config.toml
encoder_arch = "jasper"
model = "waveform VAE"
dataset = "babble in 24 made-up languages, each with its own sounds, syllables and stress or tones, from a formant synthesiser"
train_examples = 39062
input = "waveform_16khz"
bottleneck = "kl"
encoder_norm = "batchnorm"
encoder_activation = "relu"
encoder_drop_path = 0.2
encoder_depths = [2, 2, 2, 2]
encoder_kernel_size = 7
encoder_wave_channels = 128
encoder_wave_strides = [10, 4, 4]
encoder_widths = [128, 160, 192, 240]
loss = "l1"
latent_channels = 32
decoder_norm = "groupnorm"
decoder_activation = "snake"
decoder_weight_standardization = true
decoder_widths = [16, 32, 64, 128, 128, 128]
decoder_blocks_per_level = 3
decoder_block = "basic"
decoder_attention = false
decoder_upsampling = "nearest_conv"
kl_weight = 0.001
init = "kaiming_normal"
residual_init = "zero_last"
optimizer = "normuon"
muon_scale = "spectral"
learning_rate = 0.014
momentum = 0.95
nesterov = false
orthogonalizer = "newton_schulz_5"
adamw_lr_other_params = 0.0029
max_steps = 4100
batch_size = 64
epochs = 6.7
lr_schedule = "cosine_restarts"
final_lr_fraction = 0
warmup_steps = 820
weight_decay = 0.02
adamw_weight_decay_other_params = 0.05
Rows from block 0 of the decoder of a small waveform VAE, named by matrix and row number. Rows with one number belong to one channel. Each number is 500 + 50 x the weight over its row's rms, rounded and kept within 0 to 999. All counts start at 0. Numbers have three digits each.
After each channel's rows are labels from the 100 clips, of 14976, where the channel reaches its highest value: "strongest on" is what is common among them. Only what is clearly more common there than usual is listed. The data: babble in 24 made-up languages, each with its own sounds, syllables and stress or tones, from a formant synthesiser.
# convs0: first width-7 conv (decoder.mid.0.convs.0.weight, 128x128x7, standardized in use, each kernel summed), inputs 0-63
# convs1: second width-7 conv (decoder.mid.0.convs.1.weight, 128x128x7, standardized in use, transposed, each kernel summed), outputs 0-63

convs0.78:470500430501492411499485539546512470433480645487460454433427491485501564542447557599528545482559444508457555466511476410454503634421521515523536404515592541471564502483505472540499522478438485
convs1.78:461450558491514457526534559494383468561468601536474534440485533497562430540600470518510458514542466539450519527523402538439612517437453485528503371502537468507578529463545426506524490490552564
strongest on: voice: high voice; /h/

convs0.92:450496518559468496592493430538450504513522482464436465396549533544467466578499451476444552497502498482561521530528487651547491501488442457567570431477461519600494390535526515541448586500509535
convs1.92:590469446462552415502386391459451493535498452502581496529478557490528536477588537477526560571559371482474508453514490423442469532526499448456514539516533410390438481471540461536547376527378474
strongest on: clipping

convs0.14:468493432481504580427533495470494424495610459522461594518572442600510463538496483510555630381508449464539402441468535521537485510459517507569513527451569457501447493469452513455515595449531423
convs1.14:507466437450525498519531530495588597460502578499481387457533481560491472521463484451408411438515452433537549617551574526625468495553495524466457541489600584545521403520576455508458482440416521
strongest on: pink noise

convs0.1:455469474527435461467481452540509468457583482515470520487442530560552517414411511451596405414548453514488481502551506524555476550371482476488604546481550529576474527515456428506553551508501544
convs1.1:486422546618370491529573510492524520506555526590506455506492523455404564426412526550565544533522551544468550497473565497509450489504452533554521551461453512483496480509512538596482458507543495
strongest on: mains hum

convs0.73:499516574534552487455469505538447580520486516583496558454567489588575512470444471489465581572490516468527473514501535535428477413541473486513508501536496479623381469517542503452516570455568473
convs1.73:466433528467458453482503517571406417525436511459470521529541500455511438412560608523490498622467549444532486535488444414461473503472503545461488451476544560425406461527491457453571498499480501
strongest on: voice: low voice

convs0.117:543501477548586469496428501515465478525442476520537434448502597475471462521501568551496446556534628501532425552483446577482491503517486490485404430549506408489465386521467524461410516522476570
convs1.117:555593513566477545446412355511456568567439523428517564516436475401482476440377498451507453493493551526525493514498443470493498480536563489445550488427490438538438434509476521445547561462532499
strongest on: voice: high voice

convs0.79:466466505413487557544496539466538430475548450474434628453542404542469461448487537394490369472450507418499512457543475479506554502482575542460507540493599434436572474522453546513514520384422561
convs1.79:538527492584496456423443533434604582383520480551537502540523515490463504444545568503490532503470525534482588544427551494506426509501489498527480467574519531417547476492540498467564507554491541
strongest on: clipping

convs0.83:480458525413489516508430511559574514530402448580493553517456498455458604524570472516497576513536535575417430501498557431456502441530492508545430500415449484477563537483561463498496572616548448
convs1.83:486425442475432484466463528496548564437469593554480475470487509551430561443543591475509520533527482516521464547503552430518570570469507502556477546542508570520497500493449586507572489525572505
strongest on: voice: low voice; muffled (low-pass)

convs0.109:518442581503586533386437412524526582493576472463467475497571400515510535546526534430493527607580430579551497506557463444581574477471529498460460507480431494462507564458532454529509456449447481
convs1.109:539500509364486477473523503477457472519443487523420540564477468439473500542461470547522392506535522523434449496555461528504504448541495525526375530510460469510420538599514589519476505446542544
strongest on: white noise; clipping

convs0.99:505544582540540469467498543534525480526555508518500458478462510515496516589536516515474522488506510430476483462524503424417507543508508466481466553489440542434544567518496605419576453430449530
convs1.99:461417470523503471502390491563525550510473587593519495563471416576534614544521479475514552467527606500520513499568514499551509454500481573518407587507398496452591464494437421488423548505544423
strongest on: white noise

convs0.97:466516561585483449521566420608443478523538437483576533451565454560499529492504511552474512414457554465526560453513455591466512597504542439497600404490531571509547536527514553489478497482473458
convs1.97:542401501575515469498543425537506603475557565457508519535489558497526527498492494518450515566514413530476495425446437493482452505411518532489547482505469426549532469490456517416442549510603513
strongest on: /z/

convs0.47:525518543507471465501523520481459498506501548486421405467521577476584499599489452408507526531495438559454420553498629469432527508463442519505495541447434438538444552550485532395460439475518450
convs1.47:554599510500543471447431437510500487546539517521581477520440471606424461411474550447568543522480495503449530486500559512410501494619511531471520527517492415518444532520571567498416505590435364
strongest on: voice: high voice

convs0.119:522587528504473511439469526459438474571502475553485427398527604483509405494500491467592508484430525546444472471510518470531480499498413507563459535544524364574430521430398498515506489568427418
convs1.119:508465471456509535485543493546463589517481424589497508451532532484533520478438428493510483497496501500435415500502482421531606391615543558458525461455435466530466546558586535541451509559557469
strongest on: voice: child-like voice; mains hum

convs0.57:520440485492607566541516486521429466490453521473515545534553472544541480539505535420448425438468477442488540516463529520520536409624376432510487490442532571481469492422529570503487582526503503
convs1.57:530525528449380564428505525507493515467498535442450437607501458462463587520497554524511566558553501512529506473497555516526564414430577510478566473509513448551474557461548449567528487554447466
strongest on: pink noise; rumble

convs0.80:476449460519510429439564466518590480484588522462532474516608476598520515551522507476477481489467557498540484506481508474404475447459448526546593457499559523400510497490506503588513482482539477
convs1.80:521521524470496500563571487522548517474522506517523489484536468494616494548510617545534521498466578502497509516446582455522432524431493474492577457496454524490546509419507420437566527470441557
strongest on: voice: deep voice

convs0.65:515530463470468460454559416536558480415407490565535588513529558525443443489486455574476496520543510498445441495573522427522527433466485475455539528548415499548554512446516504350508499527496406
convs1.65:497449499531517463570551495509524575505527529465456430478547430482513498478549459554504537472496519449486435473527454610571517406546491503500507469494414614422580576481486433503598422557547440
strongest on: clipping

convs0.77:493501490555529487479528563446440530558491563481432513514566443456515498561620515470488514443488484465510473483546430484508486400529513417426399517513547572516505532447532494496525629502401465
convs1.77:407485508487400558443481471427392358521521477515515436477464541590460520539524450533549504439506517478480527450541428452525490452551543500544501466427591504389393514458478432391443461485602450
strongest on: clipping

convs0.45:475490564483392508591543479458523482504522506483459408444479578497460516448548478450500502582589634544386447532516491516528590538472487544581499480476570542480515617466541477481516453525477507
convs1.45:434501489542494518400636515515492435491456443511511509538618546493574487497592464490507493463484553577467538493457508574548564503550534570459642442537470454494552566547547440614459572513546473
strongest on: white noise

convs0.20:466497533539413557482533538462591535552487475444459511512499587569423459543450532546475458490413479506452573492476541512461414521476514507443551436614513429490478426469508533476526531445513445
convs1.20:422487546616424531487483577533430506463550470510569554408507514501465390420455456545415559534500513513552522523468480478445517488481542428555497494510558422491548552468489527483534535441524519
strongest on: reverberation

convs0.29:463497447392492575476483495417483526461482483479478455478525511406492401510520523524477444474583518431531567519400415586519556485451439539420456525538503487462479581457503507525405563483541388
convs1.29:448462542568438480502569511514575501493461410499459463482575543635432502514482410574487474493469522487471602534509513484491472454474505503497516472508465452440517506482463528550595510528502445
strongest on: rumble

convs0.126:499486476465459582546540525495512463389491500529482538500567475530470418570453448479485411585587463500478428514500505408509557404559400482521594498486513526506419543578542446499543422503441511
convs1.126:499438507485571482417457506455536513403495463560513445526511438397478456597482481505500469515535583479441543436460489510525548440605557451434454508560450506527502512464513496428492569493587474
strongest on: mains hum

convs0.61:504379504524488512422566440599462499510444499488455524482441390507604530525544490574434613450552525472490534499490548492497583540493592511471506494518538614547575516507520544446465589424461501
convs1.61:581580519501472525636504446540488424517547487510508497460488467525565537439501502520497423424517478549616542518450553505507625552439456535545584455498497509465462535537489448483438530418598504
strongest on: /s/

convs0.64:469458570454513486413508463507532546465622524515544464504426542558401442454474528448488392418660433496477478514457433513491483508484534480507498507478511531588405533434547492493404517419510461
convs1.64:459526516487440429507548517395513487483526496436492469482506560477483556510434585472565453497529472486521541564461474490600477533514487601592495554419541510415515503460510493510429447524386490
strongest on: pink noise; rumble; /i/

convs0.18:455627538560512519489549444535557569464442498520527479526413489486409526540397531561571449628422535498498477452549564594565482511463455487450416567532480465510547549502439439526565567554518484
convs1.18:510468529518511555441495581520503444513446507524521447529510440471481509408461538513517564486529520483532635537510468419616466485539561488480450528529463513447532493474464618553514434525559492
strongest on: voice: child-like voice

convs0.94:477481556525509541416520531584428496387550514502532476555542516487477495534490511423520522498508486576467468542482552471534489497406513568516581499590533438452540488463401459552561531456485456
convs1.94:506451524469530457583462462490488622475529511539486446408527537511488542409522446452423389513502416527399540548444540442494447443506460436412463499440533493501441458471531456514475506468559542
strongest on: quiet level

convs0.87:442459559437492494547581553503522553540502556473516577555562449476474450537446545500515413515413476506456508465423525572411521532540479481412558395488474453539572419530505473428484547530412491
convs1.87:528522509421566519465546619493560449429495532478430479560474597515491561452383550462469500462489446577495462650503522427420506546455529556485553434506498586560507475484451514489543574468494489
strongest on: pink noise; white noise

convs0.102:475533480490555420570453429468483413526493552532495485414416489451518464438495493559540512481465460478494511517540508576513518486466516545527521542538507548566516477539644592677480448627504471
convs1.102:472448524541515450461612499537524482400543520509511476512522506463539548532523573383481496629508450523485492445388495546509509447431538576482487477461535554514496506449521589619490509606527515
strongest on: mains hum

convs0.2:475480499465511378575605496540514500480526495569535517481621390498596490520476478343534556491447509437496487465472452462485518436486487539515528516418524555607488509431444601515429573521500491
convs1.2:404501492497491526528549531602429489516546545531568419565530545612473501523489493594530493445467532372477489511428435489560441502493629497474486495515511556524457505505479445514423433488465470
strongest on: white noise; pink noise; clipping

convs0.105:440434511549431399453484413442519553490581512519551494486516578519497422428429517439501448433485447519477592496538429552565448466519544437483507505455517505500557550500505510490462502552543478
convs1.105:447532568512597519518507520529477572484533476563581507432444488510466545530460451468510510544483497521453499534465438471513523414513503543601455467434507535512615511448508506538498372520476519
strongest on: mains hum

convs0.120:527460464567547479549485537485454462548533464472557520418470366482467559515503500562439485515513560444427583393440501597510534561503529545466454518443469504521511498470619551576514592421605449
convs1.120:542566525478483462491517612550483489531454486499476524621430566483585540578499462418535515475475471568620502586523534502518475544515532441484443437475476570493503433473449495541518459383462520
strongest on: mains hum

convs0.39:500464475443446530559456528536479446454554522566554554496608478474519470507494480355529508480454536386468580490515503449502543518474494577477507539506498501502415402481404522538516502526561584
convs1.39:475513534530453571497403461492536564452615518525494435479537528503557535506470563567495499483558573449485480430521458376477483380471488408539470514481571509515496477560539450535488537500475503
strongest on: voice: low voice; clipping

convs0.84:543519432493519533551679541525598464516495500518457471577518456545473564521425541495515519578445492486545438484493541430473518438408492494462577367442565489522518513505456485520461546436457531
convs1.84:590524492609588496404464493403447506489410570481551498511514569398451448457529627501456593460514499498387409441478471459553504516486425487528552464471532503511532551516479561447460534565500506
strongest on: thin (high-pass); /s/

convs0.63:481434588462493494389505487449494527441523524517483477548526429400545474505465566470466503522400442418661520464527492391539445489552474546434540473497479514557553506460533446485510540488594506
convs1.63:454546565449546540514557539530560535538491487522490495575571515516457559425551441489525552393445601553536499540471560541447542498521382413564426482509483599524484497479514478573516445504462537
strongest on: white noise

convs0.70:587477517521467524529468422439565517523561520475495506553480467511503397513502515383582501580547463563588475448545541528524465458526553571442460482540485492496503513520514582528518456505476519
convs1.70:512511474486531486438535566516572412515435511486510473411551464443479507547471433528566467532545555539556459444478455574521522495490510468402481445564474450378544504515434414579641496477553546
strongest on: /tʃ/; thin (high-pass)

convs0.74:562582540587425475556458522512533513471462519496429472479465504446472537518456563447479454526450532576472458554541495470516520587469443529560545499511505474468556549479527415402487542562438450
convs1.74:462454623481613482527434598498506476513473537630510480498522523671533508467598495486506485485469454510461503484538606467564446524522555542532442495525480423523492459493419518424471501557487493
strongest on: voice: child-like voice

convs0.16:490499502504542520462624449554459468424452538532485578555514519560394452449473491559520527496504491494591479536486466494426414490468476459515504522547529478403439478535543498451458435452519459
convs1.16:530486545509451490488537502445447569512414471492515486499519417462453443555497571494477560539483486492618473418556475498440494464456521484430435469533557552507513391475539530492559518504420459
strongest on: white noise

convs0.108:461490533534466413496575500472511500441490478482509537542525536528471510479460566510461514538426499514518524462511461510477411435470584543460569538488537489509452515489437485525507551517463585
convs1.108:461545418502584518488453541469514538510537533422505492543506514531463509434372511493437405515429495532416491494552486556500509483453420539493557558493534483589552521539547591508481465372536525
strongest on: white noise; clipping

convs0.59:534467608572483535454535528497558546476590632509551322549426548453367481525457442521485516571620485528481579448540489444471455484524489436530471538516504453514482515525494447522498362564490524
convs1.59:545562482525486472559438529502514514567523630438553562539484502529535518430537558454478531609534525578481494445514530492493510475496448551493455528460445471463442449505576447498446580578531514
strongest on: /ç/; rumble

convs0.53:441531475536483614514498508504527494441540499511492401540481501523579460480518450439476642491482516566525475477492516483509421476590500511593555510464520485549480429520415520493545466482509487
convs1.53:564482509570410559477501539513459468531553523612551550443418570460543499492554475537451475546508540503540375473453571461551601439509560500455477489500476417455404447471568466536426469528492537
strongest on: pink noise

convs0.82:557457432473481506567540523571416398484455388436541537534516485524528447505518470458412447484493565474458509502442510548511465414479450418521600448561471540504475446548519489539422610446479476
convs1.82:449506401553468533465494475478456562408573395487469420457515534526512436557501537620429513537498464498576431436492502490471492467437491480510472427521568528511531385525463459576571435496505472
strongest on: rumble

convs0.75:473508523427443443459460617526502486487518520504525448497458527476451450462507405516484568612521617495502558502435457480470544586567518553513476485424500582469567592577555492474497451454513532
convs1.75:517437552443587520484488491505474480448474565435477515469500558543586514492467465502581529433538523537519594523454526523467513670554528397498581476467457388431520528523476515447533495510518486
strongest on: voice: high voice

convs0.41:494468494556595572435511509525539579470542530461524525471383427527503538586576552534549427560514579536444496523465565580558523451485382497477485476510474472523498587514558497480517524530563475
convs1.41:492492520491402525402510505518446495456426510503515559579567459584474481467447569544560498430474500466535442494568535494591518528555592579531452543539470525448468502459361467498436464575387499
strongest on: quiet level

convs0.69:452600405485486488504485622512579429481543452537556561467503464489540447432490521523561469576550530467538494427557412450544430479476575512401490481457455459541502516469572418506629512521495436
convs1.69:427458485503620508467508587501495549462523404492450504501565525602465424524486469517452454476515526502452515511563447640551449531501499499607358507489497572483469434498532484503455559507530495
strongest on: muffled (low-pass)

convs0.100:426512499500550519510611480530570504500552472577565480409506512543543365439457479569503446459490510446580502448544467482507523510445502476361412502442507482491527507483508491519510469477453510
convs1.100:533451444482501577485436457529470543338522515592396559600437481490585561496571508485513484512550534471459477510533460486571534516486524488468335443609552507501556485512553448612452530492567420
strongest on: voice: deep voice

convs0.32:475417491544472476583508522466549497552485489498469457481589526493492625412531469432436458589482571467465507523452519507450502454544609481465514525529485462507480466377445534435528450539509499
convs1.32:489510523425573437402516528553513580434529403473506530522631473541586525472537482513521464479487531542399463460456470459456477496461419599478499513578506435476538575493574523466570540442521414
strongest on: voice: low voice; clipping